A small audio embedding model, trained from scratch.
Model: waveform 16khz input, width 160.
Training: soap at rate 0.0031, 6100 steps, batches of 64, held-out accuracy 93%.
Rows from block 9 of a small audio embedding model, named by matrix and row number. Rows with one number belong to one neuron. Each number is 500 + 50 x the weight over its row's rms, rounded and kept within 0 to 999. All counts start at 0. Numbers have three digits each.
Before each neuron's rows are labels from the 100 clips, of 14976, where the neuron reaches its highest value: "peak on" is the class under the peak. Only what is clearly more common there than usual is listed. The data: single English nouns, adjectives and verbs, spoken by a formant synthesiser in many voices. In brackets: how many of the 100.
# fc1: first MLP up (model.blocks.9.ff1.fc1.weight, 320x160), inputs 0-159
# fc2: first MLP down (model.blocks.9.ff1.fc2.weight, 160x320, transposed), outputs 0-159

peak on: /i/ (28); /ɝ/ (27)
fc1.188:488538497516434503441414530437506497424476563528411626542601562512496590534474545537485488444452566472454392461568501460491504536536470588468487522553476439533595506447537459457505508520469501476472438455460510446515524416523499480510461505453536484506563537539514450504485533571518523491413386577569598540473513506434636482485458414462541508522612544478563462541527596525569445566484551503464550526430495444529437534474491511417614432435499455453465524473463567498534524407494472
fc2.188:572535475506460508474443419474465504419596507481506517497482514432440544479453516430527469477406515446544504504506478484429486515533540482574492652575455512506502409471512457497546437369478451476384415476476476507544577480491478457431506478628521587547530468523490513493550520435561472502495557476627443552543402500505468546517467508515479544452402492522533455504508492489419543514632505564462496544570446561505503450410594480556531556519463485557521546625510477502565477499528550

peak on: /ɝ/ (27)
fc1.0:561476459538481582550604525524496513445505536515475516609468465543502582549503493509464443505460521555471451465501538544590521507483366534471453476422530472507502533547510543536481532452496587483455557448516488474540505552492417471494529455490586477566488446573471530432514591525488428457499461482457473563434458463526477464542495541419516589466588576541518594402347500504553464463466488491457533514592483564532567581505543509439538608477435390397519498498473412586463516506539535
fc2.0:496504516526488492477481526500658527503421500472508489561470485556505513520522490376602510460510557538515503541515534471664391535555588484513632420613480453522454520521513440530474472474537451493583527471504556451467543531527491504628512490559549509399467509494510485497540479471490531544482617544341487630473509469511493506561492538492432484536473459440454508439437523513472432488521533469543476481569590484548509507541610463425500465485431499435563482455483533474515479491495519

peak on: /i/ (33); /ɝ/ (31)
fc1.136:548487519503419479467445491537485422509471574547399576443528481514426580469508543496447484373499487446440431412529505525452508523532517452447411484542510507596424544466522469538438595496520486483513505494435421520536487484568541471497569402487533510461545409514474529525489540549515474467464542514584559453502582446485563477509538538403450398468520488496439434544433501495487602564548574534482572561483510479524517431621578509547609520393478500530563589535564516566466539496502526
fc2.136:537477509425528528477517563437498511441538509525480510515550506476536517473489499552423532495540511467537491447466437520525439539511493492525648602496477492465464529489526445528438531420586445584410471513533424436547632553495499529467538508561504489560496548495498481480495550438476450518454581456522478527491457470516571516477523481468467457485531500541496471509397552515488629492638488585521461649539474558487536502450621505388386453614543491531540504510482566562604490450549506

peak on: /ə/ (32); /ɝ/ (29)
fc1.224:437466507481473525535513541491485527506480502490461588531457421466509519563517549467447475564445536551481524488510541525561459528499597467497453464360496577486438491500484504500469462585432556526429586428492519512545403435456444484479474491498583462522559572462424414330496511462596466489437473583542514490562407575479432582518452484429496490453499488439534487503448479620554403549491534526561553530564544520507493483512571507445514544552434436471548511488543470590516494527454377
fc2.224:383480531503520488480494366491529501437427475438380515483458484458479506516497500350549542533476518543540532518510503464466411498464647531497519419564491453507528527497452475509501480493521530512643404447496490478452528578490517507549520513445492487495427529464495524525514493487475499507530735540501504476497419498499497487540574518607471507484470480493476555476492505506466463474496506402542490569531564543510508529628589496505563491514391452480527487491491514525514510551482639

peak on: /ɹ/ (25)
fc1.284:436580436497555529515417522450451488544429519526437604507431495481506464501500533659497498484513498457441370404487452509480527549473466465497550524579511400431481573394431565529479502491487508540479508602528441538513457462536544432543536452427459449478491485528494484480568516504572552497491467512444511599533492469483562475503391550484409443406487479482486417546542537554574566462546556468485493474483464431543525509480560376471563510450526446478483471464606567475488516467438577
fc2.284:342425494446460507563453470474536502430526424435363534556491523467546515455513510505533490436419489503471483549488521564410481493505410488463517482563512435460521475474555526574490514541550504529496515476442591486497413540467416520554438498550482518450477472489504535511481535520510474475566592296499483388574515536443489511460484545542441489499524486534461495536498482491452617432396484495497524501455476490553516477484503479429500508487554439534534665470521562580422541562525501

peak on: /i/ (28)
fc1.5:497468417522523532514474479550513515511415517488396580499509532542498545523511546531522485512523578475403488389506573455479517565506495454508526546415439411511513472527450462383472632406504513477503438398516479508524532515564552557491482609491447527542543540532462506433510591506521411489462463537587593456434552483560522530468362488517475426462577547455504571529628488554525546592504544536485556534484521423504487509490568511462550480453509416472472492485527515486430526430591539
fc2.5:454500528540513523496503565501357539532595491456427538435523494466427518551525510551495480507508530519588366465472483546437454512469616476497499564453413497489397481557527480552514498339492368469477511480495489439524514607484446416400491463514603570523584517520525495503579500471519519459473497467601550497501494532446510521485524509476509490486429499516473370511487558519441490494570519589570512555480441559519507553492579447540585502457557476440456457585489524457487472467446484

peak on: /ɝ/ (32)
fc1.309:455537464493549534537441531548553462461486561415448551539432530456535607459505616495524540537461469540446466395466502494514548446469481505481547424437536636525511562400473494558508490559546501525499575526533491458525521637539456511449502491516524540602492496502483500422512513485485465489501488530486520559504450430501380482475466386563450620529570468534380620483479548485572455467527512505473540523570409525469546563480521503546542584445560446480490544476561497458521569446457566
fc2.309:512503558496459498487456559483611463517468488482592504498508525510448568505497471431567533506499524440555547553507559482555426505530515448505619428520451453466551507390554464504482531397549604548608531488470603458459452527530534511556503517501474454450482516521519472512550493511462509576560631542508492577429574504518558483432449436535438530498565468463453514497513498472480623513501538483489504513635643537493528498582609477383398452508512495493529518530466463499527533523514407

peak on: /ɝ/ (28)
fc1.74:558510505553506484475473582439500505470433561512432510476565523493518524488405477471443487433480540568436454467559573518502482499502548469597557480495516529476483565427458462576482430550426549566561601451491512561584577490506513545512418452584540530497536560523548514460495445444463497456456460445553452573381496604477470483407495385437475485543544496512477518595508538519591516552444507483555546480435570561519522544508621506500584472466492518536574542619449485481392508553512447
fc2.74:468500420482528501433499602516493504617486444505476528534436464462493473539451556456383550617513476530529429510541485518496572489520563452506585537468525462476469594581482475505549481429539500450586558482482487468432534546511487435516472548480460532400449500462540518556572421485485529457535547535503488523449485534502502454510455508570423451479479529501512449540638520540398560506551474461468507392513478491465593517682564496460387533533388574460465512514474555518545546519536484

peak on: /l/ (25)
fc1.196:585573528518575508408517473478409432582424445512408438443412502450472501503485441534583459501472553497480523452510488416487605499533478651506511544529481478474481563433485500581453470513439476533465433482486424481530501525537512513540450412428622524532506494521471540526507515504423514471463501516436511566528403511552426517512487454584491443452525506517559494479553544534523511492415584496529497520465443489498546526509500496532574583444557501603377453541370482534452390444508502
fc2.196:465549388516530474621501464479531507545440573513375512525546502493479476572475531454530571512483417527487515510542443443637371449492575560555434384538472445445416520585548456489485473563466434511527417500514444558524459532477563535480524538514508527532593477545543553490579554511580424446496545426507487470484518494498474440521497527526379501481557502495474522474507526483418574521567507559534514438533476504513533506656550515539606515451485484494509463486525517508539492516574398

peak on: /l/ (25)
fc1.267:583569491521459418498463619399502437476500455547413556523457426561489467594478529490475473537533561441489480413553535432462523569444538485517539548544536478502398583418543521536577500531459464521458494422501536530540585483525579519521391491507529500482546451497498433469544586507424428404506445457507458586491411468448589451516485411376515470433512578640488491542449512574526528485417527552487552514514453463552525482469505469517578458463495526503511542467518514456437502513506522
fc2.267:505522462518490480582483456502555472417489438515491479456491475441524450457505516551517598478468497494467467554564527513555500470453492541522488437560648471499414562557535505467530448523466408489574369495567493448495465507527435537498493479584418517360460532544480522504538492496600555458498642491406510331576472514532482493494491469345502520534473491498548480497512480492422522509483498539504534619429520503432534489479454452498515484518450378541514427523577523451537537524515501

peak on: /i/ (25)
fc1.161:488483568528578439522527535495476530596428501530444553517485579554455545438487512519465509517442529456422470460503617523487499504462532610565507488475492535506448404465582413476419427441543563430518433416568476512510592442465513559492504571517493477582441523615432615485506540491497496415425492453574560346450503528484561458505469551490513445584491515482510500432463518441555537483472525499434566507529497414536515521406498559458583469475450495508523502401542482519432476533519501
fc2.161:461512459490492534439502537508398558542562492392332482553484534507462520518479497453545482450421502496475475459497447498553471442534558536551485523572382596465428532461482494475468477400557420479430449467463469489506545550526493486533519534468543415602568454522503528435549538487518463473449453449564529530535555604526557463499497507640439467489565430527445492519437526503455583470555508577558543559544344539504506556536570553484557506477519457502509412535516438495473505542498560

peak on: /ɝ/ (31); /u/ (26)
fc1.215:512473486507448591436425527531457476509482562475450566506511597494529531425482513639492499359531514451466365446421530541532500533454469576577450523466517448483515540475531484490451511516538562532458417478510560467544597556537493450519482438436558477508495529495521493463489537512583526403365430540620581467408571526500569445487464528496485410461530550475417510529560537559520540576479602454533565481507531416525485484517492510421578454454463479458481468493530461530461540480533519
fc2.215:424473435519488568433454532463340520524563457456418539489469514474455481451502513526463430452396489436515462511559471517440465504512595509529577562540420506503411443520564464467523515397496461478427492503492500526508642510468525541385513419556564470520478502522528503461580544469527488518462536460674446571508440489519539504426508487471514499503502446500518430519478514459516534525586518559556474583381488505557500480488628465600500545526494446501502519577528492502495507521518599

peak on: /ɝ/ (31)
fc1.259:546486463496560471561529497463572456355471462506465553517486513602500579459499554482400548446487475514422552456376542553578509367427536528562437503471555602497424548461541477517449473551483555509520461463524458485508613571519427483455514517540538507536458535468470501467489498531460442458538543433490457626474498485536517494494616491532443509506517532512479582455470533520519465503450506551558615575523461561524488568576491481486528524392507471435612489478444487519484540492412584
fc2.259:530476473503527438485537505469556541524418473533581497469537500506483447572535431432617568463514476541487533530489471563506371535494500489497597480596414473472441554480530488460529556588574473538537545533485522504486563492523486498544484535562478501326480507522534499505460476489458501530539614549444487606425425506547501529457480518548455552486586477411484529542489455479429510495530596475493484623616626530515491515480519534422422508528606538443523440508487554454548545554442489

peak on: /ɝ/ (32); /i/ (27)
fc1.236:549456518493525576485416497462485459488537560467442603494476562505507572483504538479442493504488535473472468469458587576481516466512548523518468481481480450508407496442508511484451522491521537505456421443528500484507526527472468535435467486526471439460513452490533460528598568460432502339436497456604574408455618486514529519462430503420495445465465552486555477564478420489470527564495424504480529524493474414507433535503614603462644655474506466435498535583527442511461529411482442
fc2.236:472498547473510486515481460492481514603568492488331543565519523518452506498457589545534474505491506504527460530502467454484411533446585492497529544545488499512353496422508537556514501457485444463364572495457488454519505458477415472451498436497540506553485434551563515446518597549484532575465537562645548555494480520523482468531568452505460533470584455450543424521531511519528566474572495518531531567505380540424502513579600415607396530558509482458461514535475537483438494442487491

peak on: /w/ (29)
fc1.13:642517476507598464441543469458459463530464463597456444601428487566497554509526519496438394523499569502579422505439479405602503436489488517443445598403577472467504556469457476499490463518530506489408494465552408514545572586471486509462568493486478455535508444465476511520444578541445474455561481453438500660488484522492556454438514464463532440471520533488500557447479564470519571440438538510511555568505495452516528574563526477487447528545500419512457445500481409512475433429479549
fc2.13:603496541520501495535488493484621484459505478546505523498517513517538495609500466494485523508489512525413472514464472461682417492439558442460509336653446495498420521553484607478495584523493392479599392475462526407510526595516429494441496523492509538473518481496498503515530489574464485537460537579359564375459425461488522503488470468435465489514508476475487458495426459496492495474549477519542521553505461467528459536571569520448534532506423486510490552512459492444484488464477538

peak on: /ɑ/ (30)
fc1.108:521509468506517500468505560504502452511371482430433469518541567528513489517518540500617469533442489545452490522557495490584548467566532474507534648433600465404500570469512489454555484474429442600510489395549502479456466529553497539512528545487492520464520468530569474569481538449563472495416441572537500462485616390545528531468501513453478452555559508430502465536611487549554473493550569385572581562451612494501489540502495438425524419441532426480545516564511482498507417476488539
fc2.108:461477497511523518484504502502430550620536420465443522478488481462494405534547522449523508430456504495514440559409425514550439540446530494482567508420539578479495541561570534524490497471461384434557536475444522556536548392485470506477451540458519480643547440497510541534532671497495413505400482557497472460561597485481469477557567528573448518467531426511548470509476509490472400514605493542496521532384503571476525501479593506550490507524529505503561524513501384421516542551498554

peak on: /w/ (25)
fc1.30:515472499508579412337460536481439507515504519474436510517441543491481484557477486459536477427412649466466477442462530543540509489455446494500530522493453508461506526496458451458562470533457567549455461548396494524553538490453541569528460443472630481483495531425554537472529518519425538412466553455456517496552465472554513521540430382484426518462486465533478545484500524567515490509575498536567592533524515493470596428559467451517612497313556483555506500435507491453546512481588506
fc2.30:512553484470530453619505499497449567414505477487516517519443509489537433373459535471551512560446476488515400496506411512559493504492453491567484436555495450497410583619522558534604481490499424493483361544476452551566513587533534507473493536519468573546473471483526537472513480519534528471606575597502508517485465451512603464512508510471431589509589492484548518505506491535503653492529533446481485483541513538508473490621510471533542455527410418441522502520518533475540437410587420

peak on: /i/ (25)
fc1.167:480486546532601496406541525477517451569399539494426436461441524486506508464555466501538490550427547407465523369501478503428528525446449515560540508549475459528455538452500425378464522482505456483522443402511504500481569535541524479457452502493519522543468480547537570544457508549544544515479484462553592432521517362454553422620548400464426468425677515471531572518522428523547538530476549469527517468546505490547517498453535528517563425570565551528503532445517463465432450496527515
fc2.167:504486488505469536449441475550461493485591478427448514521480493443432467519537506564604505434419557492512463494476451480557420480557580503538483493411433497481374467543553450545480501510474349466445500517474511485538469469473517500414470483516565591568600446521553539438591542492606485561400457395554550487507517486458450490540485429545422504518540486499506473501527499545498508488465516596535584496486446472476507505511577478531463516536559574571531537636488453368584488546497566

peak on: /ə/ (27)
fc1.47:533511460520500442462423549518587508441527429504400473486488557561428543460438474434393561516542540585440476483602498599427577546488454462503596482502504523502497573492569561529429506544462487534499536512540474495507379441495457678495499376459592454481494516462572536528518474458483513497555404436535488498452565496486506404492427422491472596516465491506437507520449486537509516526535481526426605610521495476493513441524509468490480529516513463558487495509463500538514501550382554
fc2.47:562526451461482558525543499504482527554429498478406507483448473474513521535465594494544539529496556536451518413523522458546546510491491443497544552531521449476629450562509468571455421421529552552506421627474466470545491410569455520432463516537525578452491498532572480566497491507612527515356607537500543384496536472525509478531458471434583596495541565497462535500488547498432579544557457553410503510500561496529521454604526489475486481508411425416452515392476473500513484489469437

peak on: /ɪ/ (25)
fc1.125:459415444496506508537462460419567497469494524580385540497665493471474496520404592429412541466524529446493415405592514525452414504533476476533506526505525511469383441439459418480481476606468553545444515509552494569450510548466532568512475529468543451471545508485485535497449474467551460541511484493547538460461497553471508501513366519627501499515484506553602464513495474584487432463507441564489499585499457548523519441524464474475488542510513486504395490645509500574426502499467466
fc2.125:426492544545523489526481481444494506551521443479405523532501510568445470564436488517496484507535477574500379578544507443476546466504620463511484562440494452518463503483435460482525492523479541463572527504467541398450533387576526545596524502522560459569469420478529495536496446423423491474510626493539571519602436529494577574528540475474527544474544515515528457574488487515539471573501497465513456568438607479523495529531509565522591400506441462463603679419512518537505490454482504

peak on: /ə/ (25)
fc1.27:432515514438455569604564528473468527472489513495466589588505437490544539569506531483416492510502548587466472500469547562536468535462533414505488392380511558530461475525466582472441493548429578513444502422481539490513420493502465450485490507483561486503509572539533494416519518398612446474449450555533520514536459585494504526523502506423507548407498563497514536500421470607499387530509483524568519503589513568501553555514539443475518547568420377428531505540557427570446548508504417
fc2.27:416476531524506484508463353499554516457388494450357492529420498437469453532517496381504478522499475501505482480498487480538449501487588513482577411593491452496542504488489499508527480562489483514662502490509518492461505475508442475563537452483491498500424484428492524510550496503460539541526787500456460495525453488496514511548550521545503484520516437473527547504483515505445471480512509489518487538518619511518500517589614485506568507442495512494488515416476477483462464600470592

peak on: /l/ (28)
fc1.243:451582522486498516487478606470432526516462502519439540459522449499441518543456492458508409494596515476499534426580449467472554515491466530506459514561539439549451542417545507443538576562482532587403490522504474561573584439433567528533528553420558485460433537476602469422446575506472482482539460531511475681506541520500476546473376465461497517420477496517563600536483531453520617496542537506478518552455498445572526544471535529491575415449465461421524423530527490438462466487499576
fc2.243:563475401487527503488445507458511504427531536447456472526479513416465450501549527562459552532457475565471429494516476515493509476479512568550583335519609477528445566549481473513531510505465463556669490504541475389479542488466492522482480440510403544410483489510531518566577488513603521381447678529524512431510437475447416470431500483389523507459518511510551514503434525432510580484488514562433460583497472528515518543518503454434568456449551475530532486499490483459543531468524529